config = dict(
    model='autoregressive pixel model',
    image_size=16,
    levels_per_channel=4,
    layers=10,
    norm_position='pre',
    activation='star_relu',
    mlp_ratio=6,
    head_dim=32,
    bias='all',
    qk_norm=True,
    epochs=6.4,
    warmup_steps=1980,
)
Rows from block 3, named by matrix and row number. Rows with one number belong to one neuron. Each number is 500 + 50 x the weight over the matrix's rms, rounded and kept within 0 to 999. All counts start at 0. Numbers have three digits each.
# fc1: MLP up (model.blocks.3.mlp.fc1.weight, 1536x256), inputs 52-103
# fc2: MLP down (model.blocks.3.mlp.fc2.weight, 256x1536, transposed), outputs 52-103
fc1.63:524557464469544486382433466491430487476503415525551447478525550422509489547515507474457475600484594474454471462489463501442464358482465549487575503515601555
fc1.64:621454473526511446564436506528526408500482471459497480531522469585546461482418461530503499514540532566560468592595469624490552552518453460537454521471508502
fc1.65:458473384449442493544366579531512485535529479550565450518575478479523491528464547490387557597513521473489602575541551421513491478448417441435456427462537540
fc1.66:505432451525549449516446504449552487500472500487492422487535423465517487543432494469515509571453608432535480439530479462490528598442520520509511442495516456
fc1.67:448494491445512568500477483528480490436570475527463527575475414426396456472538554507523551497442629450482550501468490455523538534622559492503513458437456457
fc1.68:382512535445524466607391398539497471476584520505423424505499507616519601516457436431474576504471478427434416502512434603424521525520467504500511429467549498
fc1.69:445472454401515523515566509445525563472535463570481540596481500557481451613480402498488501429484489536535563476362489529508443441483505494453499551436501386
fc1.70:431442490528579469613419504561456548507536445512519508461521436523464431493497514539517450467496533430556498513589489461518548475484547441373498549499429456
fc1.71:445491514447503492518553420573493618467482522450576487486596505498524419536509587500466497475537543508555454438523491492470509509529469506567485490560487436
fc1.72:409430513469442499512560420513467468495393447626480505498472392520575533538519447544521542498560522458498630471516547524408429458479490490553456389538415480
fc1.73:535564542519397522560539563510513521440516462400554573558474396478540534458424478442554443571556497544528553499503573478445467484502484411408500517572452477
fc1.74:516540441462462474523473465600490543564523552480423502390464418450503545559512542425539546574541438533607498534546561605495460447473483457490599499411420601
fc1.75:538393504423502472488491426599416471438467532455522507534431502494509511522507552543547459539488491479447530493529434517439502580577424490580448566517465416
fc1.76:483491470471576494499495523485498513550441437503530422560499451505584528526432595557449553497539488516486490428445482498510473506616464470480546467508478422
fc1.77:443562474447507486551526466483524457496470601462493454535497496507412519512531491499462489503540458467528468568522561489477486529487516505534508467426477497
fc1.78:581539470529454585423505449483570486474468559524457561460542407478475446506463547515541474547509478536598561494445548515490475539428621531542445485473529470
fc1.79:545457491503580510467501521554520472517343579513482411500510491534570534526534473546439487449477464539507548439429499459447488515591513436477523514542475503
fc1.80:473448509474478508538458479487477484533461501518500497515494437531533556436483509437487489473526500507460523464489486526541494544502514462490497512500543510
fc1.81:551465515466491537463564419591562445575512561581415604553565473582508509435476429552435445455575529450521478504552443556506438487500435461394402442422467536
fc1.82:534521501508484489487472525489547519498513467447509583505497530489504565615547533501500585578510441447490554507489520483545530503545549458471495491464500421
fc1.83:490601553559523531501451491489509457505544458469569439492512548481548526508426479458430528526573481581516505421497466526507538505567528488585461606483565401
fc1.84:450464506484460598504464407538517470518477444566487565496545494529513478449523504503559480490396534468509426510532636527431547465569491414516485521530447524
fc1.85:467538509490501502493491514482503512494507481504493488481516513496493497496517505483482495509483496518510525499509533492487500495504509511520493496478477516
fc1.86:538492521514503602559494453535531538480507479495481423425489502460549503574430550506583575483409520548475502545456480498447498532534426501519561506517511479
fc1.87:489529513459440473505489504356552564486510479492531390575504551473482501499482546407547432475463606500520541460364542472482567377366525462414490485382512470
fc1.88:537466412531403395469391437465484509599450480466521459494566513475496497611469518453539522473565502478487407494526415474417528469541457434561506478442533449
fc1.89:531441505415419471477491473421462479493496474466499538484564496512458544441490449496469408513537455501518518448423398424527487461476463485478441528492589545
fc1.90:515546388401509555480446545497419533564501523492454411524422508586458538548539514552486462439519485549552457541524522466532532461505513556502544459505535579
fc1.91:525540508507489589492475484422468517493481567529570532473561463446489576549493512476472491555465486513499499419465545429485468536497511504511451496514409405
fc1.92:504506507452526493547464571451405457578425523489575432548422502563533578489612475469493445467525566530481434490523490487442549460515503482582515463421516460
fc1.93:495523526458442389465550543515467493529486611579529480424467487499454500500439475473578587540495468540506507441439456454603466421536533557561441499522505533
fc1.94:504441575506411511553427465481436405503607520514443488501527580481504560563462388501474531511524561506454469590413533416600517519514511547501532522500567404
fc1.95:495331489534525525533505517551612439514449467541492539541621484537452482514429485532516517508501479555505416569506487589490522394498545514569477448462505356
fc1.96:472524506461505511461438496511497503511523463450479508463535482533462485443439440503546659489587468472442397558460482502502491546494416492511398498380603464
fc1.97:520474478453609450434551461485494476509524417507424494535512561565549550530493505450465662511514497451506445507418505511485470470571542448546551445466441544
fc1.98:551487489458473515513489526516446513526452521501506591518406471554505517567478485470444447536513451515494468512462497462519491514507456469551473600514427527
fc1.99:554579457495426458500527520527532539465545534545564586445520471448526496503528499470496539493517629513540535482567472502437525448535478615651470457554518562
fc1.100:445424484528603483492574586484450480529444499474437475489438544503576503430533419511540535529495473503526510502483387436531483528405494502581508529446435448
fc1.101:483532423408471474552455484469548492516507525531467571422519522547461499524546479491575571542579524501510487438509528374351493478563470502449499523484574586
fc1.102:528417461464559535501477463527521457521409389505527514513493468498587457437502524548432509455482660507539548505545521524498530543455482475415492509497521546
fc1.103:474458468448540541583427463437552466508454523516430481500456411574445499539500531456494491432495525409443472594477483505520433527592421588536525488482581444
fc1.104:520507464517580453456480459527458486461581514539507470507544481514470605518487475448431492487462533474530471498559399507507537495472436470613558460395544476
fc1.105:503493474589476521442511436510468501476421518517464454458493471451575494412533500486547533605533575559551461442502477554457498454441520498574579424470580438
fc1.106:454491509570465403496498443549515470520527513470587383444469455487548487503411596423496545473597470475540510433499508439558537428552510538559496465524367448
fc1.107:432528549450465408561435533439517540528506544544527465411564497455481473554536463489497519427506516428524459519526506452456478485570502506392503430384604562
fc1.108:453519460522574450482636468549563577594476596452501510483527529554421463585497390502464460518484464463440508458518482500460501461560548447592491552512652559
fc1.109:509481509536528490466472482551512431569589505478476597479532471421470578535456510458555507481415530433466468500441529464534540491492524492609572455581537556
fc1.110:518449507537525541429523553496522449525535483440459514544524453484531473487459552604429500532546450444387526459502447526500565500524506533499563454530462471
fc1.111:523494499437572448565594544522470504565454481495471431504455426467531533516443482512489490544497412504464452445426510497499479470438582541458461529516517402
fc1.112:506431539521556547521419506559512438531406488473507535523532500470528535496430548566542487548411456485429576557548619519406516466446473510511493489540493514
fc1.113:434540508478532462537440476542413421495510465576516434547462433488521517519535483520497549562492383499578509519432550575559470409553607509536519480473494509
fc1.114:512470569476600439520551474533516561504495437529532421473503573511448502542511499445458546472437438490521567486578475551427449531491460504583501460457527513
fc1.115:442499596519480516405518477504429436492448578487525575560567467502475513519569407556496488519530458474527454538583574564505509519474386601506462468524440461
fc1.116:454443493532583503460523469536470513532503517443491386503405500477537472455637635512472473391466465497492495531484569502460438478448459521478441448373540489
fc1.117:438446422475501491510514591444473500515529487476547501522503442478517398461526519437517442491446529482367559493476522424488508535504552511437405483500532395
fc2.63:412526479528482579534452463450527415513494514499497520500488514521494539509582471472522542441535534480495468574480549503479478421550454533564494485497488518
fc2.64:511560493449550585604541557442524489485455528475445515483497559484534489575496461499443491497504503545478468512414540426440522464514556543563546450524556526
fc2.65:528462485531590586485530463408477588432454503545495457537569629526445536524607561419550536420503499522401485566540567508392501533456501462558530428586408455
fc2.66:588496430455482570515513490399541493574481443430647446617409420469551509540657501591557527512473432458503512507428446459491473587512474485531435555430506490
fc2.67:520486543495569470450514443580453478481384502585667465555621401474531535439428405415476442511466425466500464544518596581489557436312527492471542520543441590
fc2.68:527500500480502486441622486557523425555536513435583436565448638378548599506498562426523522449499502502505497540460530525538484526465547558560398563465550507
fc2.69:503435405508544498583602524428588528546505488559581505595533563499542432539538448536510521497501520523470504433488553538518475583464476512533512555441509584
fc2.70:490509471461523550446543524412470554387513480535569521520547500491492428506464490485464524505542498517536534481510487490519487548507520520554502538484493537
fc2.71:420470548453502430418487469432419527482581536500565457489426507531431591492532440459452600600471508453487499571391508474509486540540590569569546460403573642
fc2.72:553481596563517456387530446649549468514605544479513528577406461588476575515403511430442463432442542487565520527483523497424382538530503569524534643441514506
fc2.73:571468530484481540492576533456476496554554522481508409539542523491539505550457512461437456461512541498582505469473602562468416542436505435521524495452459433
fc2.74:477474531508519456506484502492513525480494447482511495524456493514470474486507505505494526494515503463504487488461492529515522488516469468501504525528489484
fc2.75:525583592499518482519473484509486478524523503508486507494480460518545506521474496498500435488577511436520537467450493545557442519501480496475509456574540499
fc2.76:501505461456544533516609528485463458476456549519453545544483457475457461420449403456531493454575531519573515433517476533587494537531500525524549512461484514
fc2.77:508615449510399597477511534428488669438462379475531554504468532404563575403507432448485400506621553514480565419450517519522610425494524577558516573578463455
fc2.78:560414581483495524500458528490430571533578577511558455430547500498554416481549456326464542530505501489543582522586525548485549464520444536489619466532550519
fc2.79:550548464552436525532445487453523495495537539512512485509458514508468508536497554424526491469544527496548530454516486521538507487405565442542550513525476450
fc2.80:513499514493513484500502533468516513497513518509495508502491507493491488513491491504494491518518499486503503503506503478479485486504492492502510499504516488
fc2.81:425615467451486477545489578534528444428470552534507553509532544506501571567520569446578468511461495481463538531588477520502441592506523465458538620556542464
fc2.82:386500493491509571487540405487593505424525480496424554428537451442462499399571375427462488531498491467546556594551466435461530523530402554546521447575445451
fc2.83:525439535551500525549525525491510507496521499518489510466542512497460511478543532593573444455486472520512496445490458435494523538539470476480498504529544475
fc2.84:628553559517567410455485490484583607493513557445502532477552542425495467532426425476486484561537472483538538495447457513578394465465556594488545475446467580
fc2.85:494507516507516501491507502498503501498496510502504512504487490506508496491486504506503506496506502484503505496497493494503508509503487503517502494497494496
fc2.86:516532496540470488622497422500540466595402478543393491528506498501512507527512488464465471460559505541424473375555507504571503528552530399462508396431428566
fc2.87:454524533395500522512486440640441455495519530427517627507494481548486563600443522438614503455535525477511423511574442499599483555586494595512595499576556375
fc2.88:423470508549481476504478498468471516506506456547506506463490564572530393510436517546417553497474462489464576419500457497491509490520524518497641583607560485
fc2.89:477492455580565499590462559488459404523499429539502486514417489557483481489487424432604515589531510479501438456498580491565533623513471454465624394538411442
fc2.90:433533470442459453486568510565509569516511454457486523567473513495525457480432512525520489513573516472512514493539482517514470518551573520524511529598543474
fc2.91:472440476564337423408485557482571504462605435532488520627436491460506471466554384489512557555424571456519448459607451589505540510494387512464541572550575514
fc2.92:506461425538446516463521589589424601401491507584516534446511467432490405469487440489440487505507429617442607497434511488459550522520498456470462589487577433
fc2.93:480545457449647523576411439616685523397537523520544509432464442453498510441501488568463553531528590454371474568540598558531428564434559519472609499478349385
fc2.94:504456414497468436520487471517471505537479587431571568542550476465468471507498355500521454565458482545518566507498440559540345570506525485484531491453528554
fc2.95:476519475502413466529474496459457447472509498517544476432475488514435503506527460488408558557462432524448547530438515572574430512508495490565523555527488412
fc2.96:517505490503391496470469491501416464513483543548600471519505580487469507638568438393466574542486412395580558428416500459554456478462566557509516523527549499
fc2.97:462490555469534486496519511534425426368471615539525546465450544481481518420597439548624502521460532462482527536597505497509394602475549457555538552513589539
fc2.98:509461445448540531558456575498483566366469521515498585397558492501502567509567534532495487475469496584435561458468472492470472466490532474502529471520532507
fc2.99:395489491443546632525633390564499459492477459497482507519550524494512500577556517530447513396455471502469404506400433505599485453577543473409547605478484420
fc2.100:526409501540370494444484583509590521522613618515501487474531462526439531429449516501498464587531493605474549463518593528493446492494493496473528448412519407
fc2.101:586578442497571590454513417471497435511303503405482549458535489525501497529533486456529543618387446535492468538574606517481368422367607421469530561601476451
fc2.102:476496502462509547515504518434521503447464484521459505497478529485531507462541496559462483500516503488554539498472486453559489515476497483535518521493488506
fc2.103:540590644629551441462380501524402373425552528436397456430595481539480452440436475574594585367405585452522531451464574503555447519525492478565579513396490488
fc2.104:489490457474497590552520431460585593370499483500442461526326426405509421550423556602431573450563483394463479490518649375463460529542608563465481500555546474
fc2.105:398499491487525475528533512519558581520517508515456510496485501570469520494465463474533461512556518526531471565514439553513517520481493531466518520552489465
fc2.106:389413506478496570508511437388511446406465491507488546549559576559511555491364498496523491502556591561517534495520468461556510428501462616461406514478546545
fc2.107:514476502508529455413516492478566465473529574516542494553475471437534553462442401481504557512470528467537452418497514501468494538471500488487519506506481474
fc2.108:459518520515486510551464541436483501511481544494484534501501516516470529478508455509519508514470514552497528505519476481488514514542469458485515452474547486
fc2.109:530483507456507455480463607478481476540492516549469539447537457538419426487519523545444539478486572511536471459528448544574490400579452561511491365488489417
fc2.110:513557539491456486584461500569526372515454519499493462523535481545502535516594420470618449629400504470522508535430416567538468532437460540563383485364550567
fc2.111:473446542662414567525496455519533419508525503470576474635536448499542529464529473514440528444477469446527628528500508491492443477551468535513544501461475556
fc2.112:560501518523526537496490527488511533500486513499540498474505491478478502514486451521547467506528519523531418522539521472485491453507492486539481522502507531
fc2.113:544427537536399524545557436485461558503468536506463512440511509518449527482442502460610441491498574495457450495498471366459465551517462544570445422556479537
fc2.114:514544551463312487411416526440504463564489558484520359545449396470528569431530485499484536447434694521444528436346418517601607438559445518496608532529572559
fc2.115:480500438511497522527475557496525521502485469501493510433534559501509514456482538440446513453591555448496503530475454487470522509517582463482549517485572524
fc2.116:521478492496506509531497498473549523508497502479504484500459504459552514489503468513429508495488507469518489464521498498523477544516471499523504457496497498
fc2.117:496560505455384458574469528531485442497544602501535642505556518558546553570547508500494460504633480509579499419489510583473457427491422569503542441508528513